A small autoregressive pixel model, trained from scratch: trained on simulated grey scan slices of phantoms with and without marks.
Rows from block 3, named by matrix and row number. Rows with one number belong to one neuron. Each number is 128 + 32 x the weight over its row's rms, rounded and kept within 0 to 255. All counts start at 0. After the name is the row's rms in percent of the matrix's.
# fc1: MLP up (model.blocks.3.mlp.fc1.weight, 1024x256), inputs 0-42
# fc2: MLP down (model.blocks.3.mlp.fc2.weight, 256x1024, transposed), outputs 0-42
fc1.156 096 [175  84  88 131 111 117  82 129 122 165 144 140  92  97 129 115 130 145 134  92 121 120 117  42  66 186 117  93 130 155 180 147 126 174 168 139 143 178 110 101  76 135 111]
fc1.157 082 [163 139 181 134 129 153 108 146 103 174 179  91 122  74 164 126 112  75 136 159 147 194 150 103 168 128 143 170  53 143 150 160 106 129  95  97 117 166  82 158 147 130 188]
fc1.158 101 [ 82 136 177 136 126 192 198 202 127 161 156 107 145 144 184 168  85  75  74 158 177 106 194 122 188 134 169 152 146 149 102  91 137 147 107 144  61 143 159 152 119  80  76]
fc1.159 096 [112 124 165 104 111  88 152 139 117  27 123 142 194  85 178 156 190  99  23  92 147  95 110 133 106 143 106 149  97 176 137 134 150 149 128 134 140 195 133 178 136 152 182]
fc1.160 107 [113 153 133 106 142 119 125 119 135 148 148 129  87 120 173 122  86 104  90 128  49  92 143 138 147 146 135  60  75 120  91  95 126 141 162  79 121 103 119 159 157 155 113]
fc1.161 106 [ 93  88 122  90 122 117 144 114  79 130 156 114 151 176  87 173 100  92 139  48 126 143 136 136 120 102 152 156  73 136 109 161 110 112 201  89 148 120 105 129 120  98 165]
fc1.162 097 [152 111 105 142 143 166 101 118 184 118 159 120 102 134  92 186  89 151 148 136 119 158  96  97 149 118 136  98 139 117 178 165 171 116  51  70  67 126 132 124 110 171 107]
fc1.163 094 [159 192 140 153 138 128 159 107 197 114  90  74  62 149 149 113 170 178  34 135 117 108 135 146 112  76  86 137  95 144 162 116  51 165 148 102 137 130  98 136 101 172 178]
fc1.164 112 [149  82 210 105 142 137 137  92 187 113 109  80 116 174  77 113  59 141 172 128 192 123  76 136  95  93 112 112 141 144 137 125 124 133 105 129 148 139  67 108  71 123  71]
fc1.165 102 [102 128 160  90 112 116 142 169  75 138  66  85  97 146  67  42 157 100  79 161 116 152 153 142 194 133 165 130  96 146 143 146 159  94 137 109 117 123 129 136 183 114 107]
fc1.166 095 [ 92 121  81 101 124  77 154 154 109 122 107 108 132 141 106 157 104  98 168 208 101  47 106 171 106 102 181 151  99 183  83 166 138  92 141 121 116 103 170 113 151 126  81]
fc1.167 102 [ 87 178 114  94 100 161 144  59  50  69 201 111 158  80 138 144 173 147 173 157 118 157 116  73 140 112 123  75 127 116  79 105 165 119 146 162 150  91 110 165 145 136 144]
fc1.168 103 [ 76 147  66 121 128 147 157 162 103 131  99 216  98 160 150 152 138 179  74 134 179 120  81 179 161 169 186 133 101 153 149 148 138 138 159 111 131 134 126 145 134  85 147]
fc1.169 095 [163 124  82 120 109  93 168 117 106 130 125 155 108  96 139 132 162 107 159 142 109 141 111 134 123  98 170 108 115  99 100  29  46 163 121 112 134 149 103 117 140  77 137]
fc1.170 102 [ 89 157  90 115 122 102  97 123 110  94 112  74 215  99 165 130 149 137 124 131 165  98  93  63 108 142 148 131 122 101 141 114 131 122  71 112 107  91 125 132 147 142 139]
fc1.171 106 [167  77  81 184 153 133 115 120 138 111  70 148 102 127 159 136 158 146  95 134 118  65 107 130 142  93  99 180 157 111 137 171 112 131 115  92 114  99  85 152 113 189 162]
fc2.156 091 [ 82 137 146 110 123 156 169 110  81 187 170 130 170 196 118 112  65 140 128 109 107 150  72  68 103  80 146 131 136 145 137  92 163 100 148 129  95 157 112  95 143 116  77]
fc2.157 100 [ 99 132 171  99 142 116 150  69 142 178 105 114 143 185 134 117 208 168 144  93  94 125 110 112 143 131  86 133 152 133 117 121 132 166 145 159  92 131 162 109 181 151  83]
fc2.158 104 [149 170 215  93 124 175 180 158 118  95 115 124 100  78 139 160  87  82  92  93 191 166 112  89 163 142  85 121  78 110 106 181 137 110  88 145  93 158 190 158 107 146 165]
fc2.159 134 [136  96 200 166 175 169 102 119 141 115  85 106 123 128 188 110 101 121 119 124 145 115 128 143 169 120 136  95 167 108 176  58 129 111 164 109 101 107 174  80 131   0 142]
fc2.160 031 [ 67 189 101 210 114 117 120 166  43 134  93 119 110 162 129  91 138 127 138 161 139 155 115 104 136 133  67 128 122  77 145 123 123 145 116 232 157  91 103 184 132 171  73]
fc2.161 078 [157 149  99 100  80 167 130  82 155 125  70 186 144 115 107 182 110  94 125 146 142 109 102 165 131 149 149 185 144 178 119 100 149 138 180 168  81 140 145 107 194 161 155]
fc2.162 082 [157 102 143 149 151 132 118 124 124  87 110 146 142 161 164 104 137  97 136 179  83  89 167 121 113  85 151 160 141 135 146 131  85 102 130 153 119 134 136 125 173 161 157]
fc2.163 099 [129 115 170 125 185 112 179  98 124  84 166 114 155 121 172 142 104 131 126 123 122  91 111 110 141 121 203 217 126  75  99 137 126 118 126 134 120  83 176 151 141 120 146]
fc2.164 100 [131 103 117 165 156 165 133 134 146 110 144  86 121  99 129 104 173 174 185 205 132  88 141 142 102 116  94 162 168 156 119 187 117 153 133 165 157 168 124 189 130 127  71]
fc2.165 102 [123  52 132 164 132 136  75 143 110 149 147 114 141  99 135 113 112  95  93 103 142 126 106 108 125  58 173 126 167 172 118 123  91 151 147 149 141 158 118 106 184 141 125]
fc2.166 080 [174 155 139 128 139  96 127 123  85 113 110 118 108 136 115 120 217 128 171 110  94  93 120 164 141 163 152 109 143 162  94 142 110 190 141 127 155 156  94 130 143 101 176]
fc2.167 104 [129 109 172  91 143  99 143 154 108 152 136 123 129  45 134 129 132 162 156 153 157 155 117 191 151  51 128  88 141 153 139  88  86 144  91 101  93  61 102  90 124 142  75]
fc2.168 074 [121 114 146 123 136  84  20 130 125 111  86 120 143 154  99 105 174 116 160 112 133 132  94 161 110  67 119 141  70 140 139 109  91 105 152 122 155 109 131  74 122 130 106]
fc2.169 079 [177 183  90 152 183 138 115 149  70 134 207  79 129 157 112 161 104  71  86  91 176 122 200 108 108 141 105 120 152 122 105 214 117 152 103  80  92 154  31 128 163  93 163]
fc2.170 105 [134  60 172 139 144 102  43 125 179 117  43 165 153 152  88  88 123 173 150 203 112 110 175 161  93 109 154  63 162 129 172 180 149 191 128 159 124 130 161 137 118 171 100]
fc2.171 107 [165  64 208 107 153 167 143 129 142 183 124  71 142  87 110 138 133 199 112 156 121 113 133 126 150 178 133  67 152 130 124  69 101 173 193 142 147 138  95 154  85  57 120]